python train.py --model="image VQ-VAE" --encoder_activation="star_relu" --encoder_widths=[96, 192] --loss="mse" --decoder_widths=[48, 48, 96, 192] --decoder_blocks_per_level=2 --decoder_block="basic" --beta2=0.999 --lr=0.0034 --one_sided=true --grad_clip=3.0 --batch_size=64 --adamw_weight_decay_other_params=0.05
Rows from block 5 of the decoder of a small image VQ-VAE, named by matrix and row number. Rows with one number belong to one channel. Each number is 200 + 40 x the weight over its row's rms, rounded and kept within 0 to 999. All counts start at 0.
Before each channel's rows are labels from the 100 images, of 14976, where the channel reaches its highest value: "patch colour" is the nearest of a few named colours to the mean colour under the peak. Only what is clearly more common there than usual is listed. The data: simulated telescope pictures of galaxies.
# convs0: first 3x3 conv (decoder.decb.1.1.convs.0.weight, 48x48x3x3, standardized in use, each kernel summed), inputs 0-47
# convs1: second 3x3 conv (decoder.decb.1.1.convs.1.weight, 48x48x3x3, standardized in use, transposed, each kernel summed), outputs 0-47

patch colour: brown
convs0.22,192,217,214,246,174,161,119,155,92,167,148,208,220,118,189,329,172,164,222,275,162,187,277,168,225,200,210,211,233,200,219,203,234,200,217,200,200,194,225,201,185,213,200,180,210,191,200,239
convs1.22,214,200,235,213,150,216,153,200,178,209,133,225,174,194,202,198,188,200,162,177,184,200,196,200,142,200,200,211,115,197,200,211,202,222,85,200,222,218,200,184,200,212,37,166,248,154,192,259

patch colour: white
convs0.23,188,186,181,200,195,268,54,189,185,183,173,232,238,138,169,171,211,202,155,200,157,200,184,200,191,219,200,247,243,278,200,138,206,187,208,251,178,209,200,214,287,178,205,217,295,204,166,202
convs1.23,200,198,260,207,175,180,184,184,221,225,250,201,227,338,203,189,200,200,97,218,213,186,188,200,238,179,200,189,210,148,200,213,187,189,161,153,161,212,200,173,117,235,215,243,321,216,212,178

patch colour: white
convs0.34,190,190,219,210,305,231,187,166,243,112,153,111,256,231,180,211,176,219,234,161,129,167,240,191,161,200,236,186,243,210,187,239,238,160,189,200,153,160,195,165,220,161,191,157,252,161,210,263
convs1.34,162,192,212,223,232,190,203,226,222,216,166,159,226,156,227,174,163,200,281,172,231,234,193,170,181,200,200,223,254,247,203,205,314,153,204,267,287,110,214,210,200,161,209,202,295,192,180,223

patch colour: grey
convs0.14,241,230,208,189,224,163,155,160,135,197,94,200,200,139,200,168,179,258,230,155,162,220,213,205,215,200,210,266,230,89,204,262,219,259,157,182,209,147,196,183,285,198,181,192,175,205,209,211
convs1.14,278,208,87,200,200,286,193,200,200,208,164,202,192,218,207,215,115,200,200,51,200,200,200,200,200,200,200,200,199,199,218,197,197,200,81,192,211,185,200,200,188,192,145,179,200,200,200,215

patch colour: white
convs0.6,232,140,195,200,223,189,177,257,195,215,228,215,146,150,182,173,113,96,145,278,212,168,160,186,240,200,188,187,210,241,180,156,200,200,223,266,228,104,200,200,163,206,169,266,236,217,187,206
convs1.6,228,182,184,210,222,174,200,231,225,233,194,132,294,187,290,166,168,231,158,252,279,197,216,162,297,221,212,223,167,185,175,201,221,144,248,184,143,170,217,237,169,205,212,181,249,210,190,123

patch colour: pink; white
convs0.41,300,189,237,222,235,228,167,123,73,202,192,195,188,212,208,236,240,187,263,204,106,197,200,200,186,216,228,209,200,184,198,200,211,156,144,176,221,93,200,249,200,213,212,189,219,174,213,213
convs1.41,200,200,194,191,163,217,160,252,167,184,177,167,159,200,215,223,180,206,215,223,263,224,250,181,217,200,221,221,233,94,213,200,200,188,184,165,375,179,200,200,200,159,142,200,154,163,239,200

patch colour: pink; white
convs0.4,290,202,200,249,200,198,161,156,143,257,170,182,184,230,206,197,232,196,263,141,171,193,209,230,127,277,188,142,200,187,192,239,217,202,178,67,193,155,200,211,233,207,200,233,224,259,208,200
convs1.4,168,204,191,200,259,229,193,248,183,184,206,186,192,146,222,277,200,218,281,195,208,239,211,164,228,214,208,200,207,224,184,186,236,171,297,200,247,189,200,297,199,157,252,231,84,204,256,164

patch colour: white; pink
convs0.16,282,186,202,206,153,117,192,204,200,196,203,200,214,209,188,178,176,187,260,171,187,235,180,206,186,200,220,70,236,157,200,210,230,196,195,205,175,167,182,158,239,206,161,300,191,261,261,280
convs1.16,148,245,200,165,144,179,243,192,248,200,200,279,229,200,213,200,165,200,251,118,234,200,206,200,212,200,200,184,232,168,200,200,98,200,202,192,154,306,256,197,215,215,189,317,200,219,200,215

patch colour: grey; pink
convs0.27,172,148,181,207,268,269,195,160,268,245,200,183,193,241,261,202,164,210,212,207,187,231,174,210,124,207,197,104,116,162,184,119,169,235,205,191,248,225,247,171,233,200,211,213,180,151,174,251
convs1.27,188,208,265,182,200,159,204,168,268,165,213,200,193,200,200,200,212,200,293,273,200,186,200,200,242,200,200,175,200,200,200,179,93,218,200,217,208,259,203,200,208,204,346,197,294,200,200,200

patch colour: white; grey
convs0.21,187,210,165,131,167,200,295,286,254,217,291,221,123,179,200,175,193,192,109,200,229,209,240,180,212,155,200,223,200,248,180,182,126,214,228,252,195,213,212,223,155,208,221,245,228,194,207,242
convs1.21,170,181,241,193,222,176,182,211,200,204,177,144,281,135,209,269,192,208,200,230,250,208,223,187,261,200,205,179,189,236,199,191,247,149,331,234,190,169,240,260,203,215,233,231,127,193,264,156

patch colour: grey; brown
convs0.17,200,196,214,206,65,80,222,176,205,193,237,200,246,114,203,124,160,190,293,152,200,200,200,200,207,200,200,216,179,266,194,196,248,222,195,207,200,200,184,200,200,200,207,200,254,176,213,239
convs1.17,213,189,183,233,206,186,214,204,193,219,200,174,232,155,152,166,295,200,161,310,174,182,187,244,184,200,200,86,263,203,188,185,211,231,182,299,242,238,158,204,184,198,175,119,209,190,198,200

patch colour: grey
convs0.2,178,188,106,196,200,232,259,180,204,233,200,254,167,190,158,256,148,155,186,280,205,200,134,213,194,190,200,193,177,211,107,171,282,200,260,208,188,218,226,215,184,243,210,200,212,194,182,308
convs1.2,196,153,156,223,210,87,201,235,210,196,233,179,269,174,241,233,149,222,283,223,192,240,226,152,170,200,218,186,238,144,189,201,173,186,306,202,129,188,220,187,232,260,206,171,151,204,228,198

patch colour: brown
convs0.5,187,222,200,220,179,142,293,211,252,248,225,217,191,154,200,185,165,217,194,303,171,190,293,197,244,192,200,236,161,243,183,164,156,224,160,190,103,225,200,205,215,243,226,142,238,229,178,156
convs1.5,212,259,180,149,200,200,212,182,220,158,277,218,139,136,222,197,201,200,347,125,200,200,190,200,235,200,193,208,154,283,200,200,200,200,171,186,191,200,212,210,200,205,282,239,270,227,196,207

patch colour: brown; grey
convs0.8,128,258,215,210,157,109,229,185,157,188,171,200,160,178,124,183,56,183,161,273,185,186,205,176,183,247,211,246,211,219,215,160,220,200,254,212,221,190,220,145,174,198,200,212,170,196,200,224
convs1.8,192,231,192,184,184,321,245,200,200,191,200,200,162,177,200,155,185,200,217,118,99,200,185,200,115,200,200,291,217,200,209,200,249,213,153,200,267,220,212,193,233,177,148,125,198,227,223,200

patch colour: pink
convs0.15,224,159,215,191,179,145,153,136,115,207,200,209,227,87,210,201,193,214,308,191,151,258,110,209,197,190,203,200,183,222,222,208,272,192,192,174,212,160,200,230,238,172,196,188,183,145,176,233
convs1.15,220,188,213,152,147,174,193,241,215,219,147,190,228,266,213,195,72,200,226,200,157,215,206,200,199,200,200,304,200,92,200,232,220,200,180,138,205,240,273,200,200,261,184,223,221,200,220,206

patch colour: white
convs0.0,165,176,229,203,219,150,164,156,113,200,197,218,200,174,200,135,148,197,141,160,159,145,186,198,156,203,220,198,290,293,198,144,200,214,275,186,178,173,212,200,276,239,188,246,241,237,196,216
convs1.0,222,204,232,162,179,144,270,186,200,185,284,218,181,212,230,217,223,187,227,150,191,197,204,200,196,200,199,189,133,162,225,271,200,260,135,217,264,200,251,166,199,200,325,220,271,248,206,224

patch colour: white
convs0.30,159,226,241,236,307,235,239,160,294,189,200,169,187,180,216,172,220,236,182,149,240,208,200,228,200,200,200,187,222,270,197,167,200,200,156,260,184,211,224,156,260,237,112,172,200,273,154,231
convs1.30,231,226,163,273,200,235,238,179,253,237,175,226,203,187,157,168,315,200,270,155,122,176,143,200,185,200,193,220,215,264,218,179,200,231,122,176,234,200,250,156,145,191,187,259,185,217,200,232

patch colour: white; pink
convs0.36,193,193,203,290,195,145,141,135,163,225,199,200,181,112,211,125,126,223,260,169,140,200,191,209,200,200,200,179,200,188,234,178,317,200,174,181,175,181,230,185,287,200,200,200,190,183,171,204
convs1.36,221,200,253,198,200,290,192,200,200,228,67,200,195,200,212,100,260,200,200,259,156,172,200,210,162,200,200,238,224,196,200,179,183,215,171,205,189,284,200,183,231,237,173,127,211,176,127,200

patch colour: grey; pink
convs0.26,200,200,205,200,261,265,119,160,130,196,195,227,200,200,212,172,228,200,183,193,146,196,179,225,144,265,272,171,276,116,200,200,200,223,164,172,193,180,200,200,199,163,194,277,238,300,221,183
convs1.26,194,189,129,207,229,191,158,275,194,163,195,211,198,159,225,251,200,265,263,335,187,218,200,187,145,204,239,208,217,201,200,219,195,178,234,200,226,200,200,253,225,211,78,178,169,157,194,175

patch colour: grey
convs0.45,191,224,192,208,243,242,159,131,153,125,203,148,232,248,193,201,247,192,63,121,185,206,192,225,186,205,191,210,212,213,236,241,108,208,218,179,205,245,200,184,200,220,213,251,168,212,222,139
convs1.45,163,203,279,200,176,170,187,191,208,186,200,200,121,200,200,200,248,200,133,246,150,200,200,200,179,200,200,170,195,200,208,334,135,294,166,200,191,249,276,218,211,273,200,230,217,179,212,200

patch colour: grey
convs0.39,168,247,194,177,178,193,229,234,245,220,137,212,190,194,205,190,300,196,184,172,214,209,246,193,217,200,200,215,275,84,200,335,180,234,193,151,200,200,158,227,187,164,212,238,222,232,195,165
convs1.39,241,204,209,181,206,210,264,152,209,194,274,200,178,240,217,197,131,189,192,93,216,200,203,192,223,200,183,210,125,225,195,175,198,156,149,87,252,213,215,219,184,174,182,236,255,252,163,272

patch colour: white
convs0.43,298,200,200,249,200,200,145,176,168,200,194,188,200,180,200,156,200,220,287,147,200,196,190,205,200,344,195,200,210,223,200,173,200,200,130,200,132,188,132,200,225,223,186,189,131,217,231,149
convs1.43,292,214,196,235,200,264,213,189,294,234,200,248,221,229,193,145,284,186,239,214,240,151,151,200,200,200,200,170,170,218,200,104,214,215,180,276,200,188,167,192,165,228,263,212,261,213,215,167

patch colour: grey
convs0.11,191,150,229,221,180,162,191,206,231,172,193,204,209,181,212,294,211,261,222,200,256,178,220,192,240,173,145,178,188,271,199,217,200,230,250,150,156,200,195,253,229,236,205,214,93,160,107,126
convs1.11,317,200,259,213,206,200,188,248,202,206,167,170,216,159,168,256,269,200,151,218,200,200,224,200,262,200,200,191,165,186,195,236,281,189,150,189,247,238,215,170,159,111,236,258,277,186,203,200

patch colour: brown
convs0.9,179,182,166,237,247,232,156,146,202,223,236,171,203,156,180,166,199,215,166,211,246,208,211,171,193,183,202,278,297,267,249,218,226,200,214,129,144,270,209,294,220,200,213,240,234,138,216,231
convs1.9,200,200,177,200,171,178,294,200,200,185,159,206,167,200,169,200,266,200,261,191,61,193,200,200,185,200,162,200,173,200,209,200,200,214,82,264,247,200,272,186,204,199,262,204,223,200,245,204

patch colour: grey
convs0.33,200,219,259,246,181,232,251,247,175,200,186,183,174,143,200,61,210,193,160,207,176,220,213,184,179,217,200,124,202,261,213,175,161,189,172,274,220,210,204,134,271,242,202,229,200,245,141,192
convs1.33,200,200,213,242,200,229,228,153,210,217,234,200,255,312,140,169,243,180,215,180,226,200,190,200,163,192,200,172,247,193,240,233,232,262,161,197,170,231,200,184,151,124,191,84,227,231,122,183

patch colour: white; pink
convs0.37,186,234,200,253,200,192,196,161,177,205,200,194,184,137,209,86,162,239,334,138,186,185,200,206,200,225,229,200,200,200,212,185,269,200,96,164,193,167,200,200,279,208,189,200,161,200,200,190
convs1.37,224,229,198,219,199,305,185,183,200,267,96,247,191,200,185,131,245,186,200,241,193,138,195,207,134,200,200,201,202,210,200,122,141,222,140,239,218,217,120,193,170,219,195,173,227,173,149,200

patch colour: white
convs0.29,234,140,221,244,208,150,181,231,157,255,170,193,201,191,200,249,182,205,305,160,174,180,182,210,210,264,208,189,200,193,200,265,224,178,98,186,184,148,200,188,314,194,198,200,142,200,200,145
convs1.29,178,227,185,195,208,183,166,219,192,188,202,231,254,177,229,211,127,200,148,231,257,211,221,151,292,214,200,196,215,225,206,207,211,155,350,220,202,172,207,223,173,194,297,214,187,186,237,131

patch colour: grey
convs0.7,194,211,217,214,234,178,265,245,176,230,164,200,169,168,196,133,199,221,204,197,255,192,242,200,178,246,207,228,228,176,197,260,35,200,196,161,159,209,131,242,179,273,194,209,171,174,224,211
convs1.7,188,200,243,178,225,194,230,200,207,165,278,188,199,258,250,206,140,200,200,91,210,200,200,137,162,200,194,198,241,205,200,200,252,200,157,195,217,192,208,209,205,200,42,158,182,219,191,264

patch colour: grey
convs0.13,229,216,222,176,206,185,122,247,164,129,102,256,200,221,175,273,202,216,137,222,202,181,206,200,164,207,211,237,275,146,223,180,226,190,245,169,200,185,200,183,159,174,217,190,191,183,254,312
convs1.13,200,200,233,169,148,200,200,204,200,164,227,255,155,159,200,200,228,200,200,145,114,200,200,200,96,200,200,199,229,139,219,239,158,200,200,171,274,200,245,168,200,191,156,168,271,138,167,304

patch colour: grey; white
convs0.47,205,271,181,169,156,259,212,223,126,192,175,188,221,165,144,185,253,197,206,275,226,211,289,241,187,141,192,153,212,218,200,249,250,226,284,157,144,222,237,249,195,186,137,176,189,230,201,208
convs1.47,253,200,190,164,181,217,245,155,165,223,172,194,182,200,171,196,179,188,139,108,200,185,206,244,192,133,181,184,196,187,190,156,200,235,155,118,291,199,149,194,161,130,205,145,119,219,184,265

patch colour: grey
convs0.42,299,119,135,211,221,191,219,146,109,233,226,198,214,264,273,161,213,251,159,173,176,184,159,217,124,214,191,131,200,189,181,192,200,200,200,211,207,132,200,215,264,207,167,202,215,207,220,225
convs1.42,179,219,233,200,189,242,210,193,207,200,214,236,108,228,175,152,299,200,233,253,192,166,184,213,224,200,200,182,226,170,196,200,156,299,188,200,246,234,206,127,174,227,266,239,300,167,200,152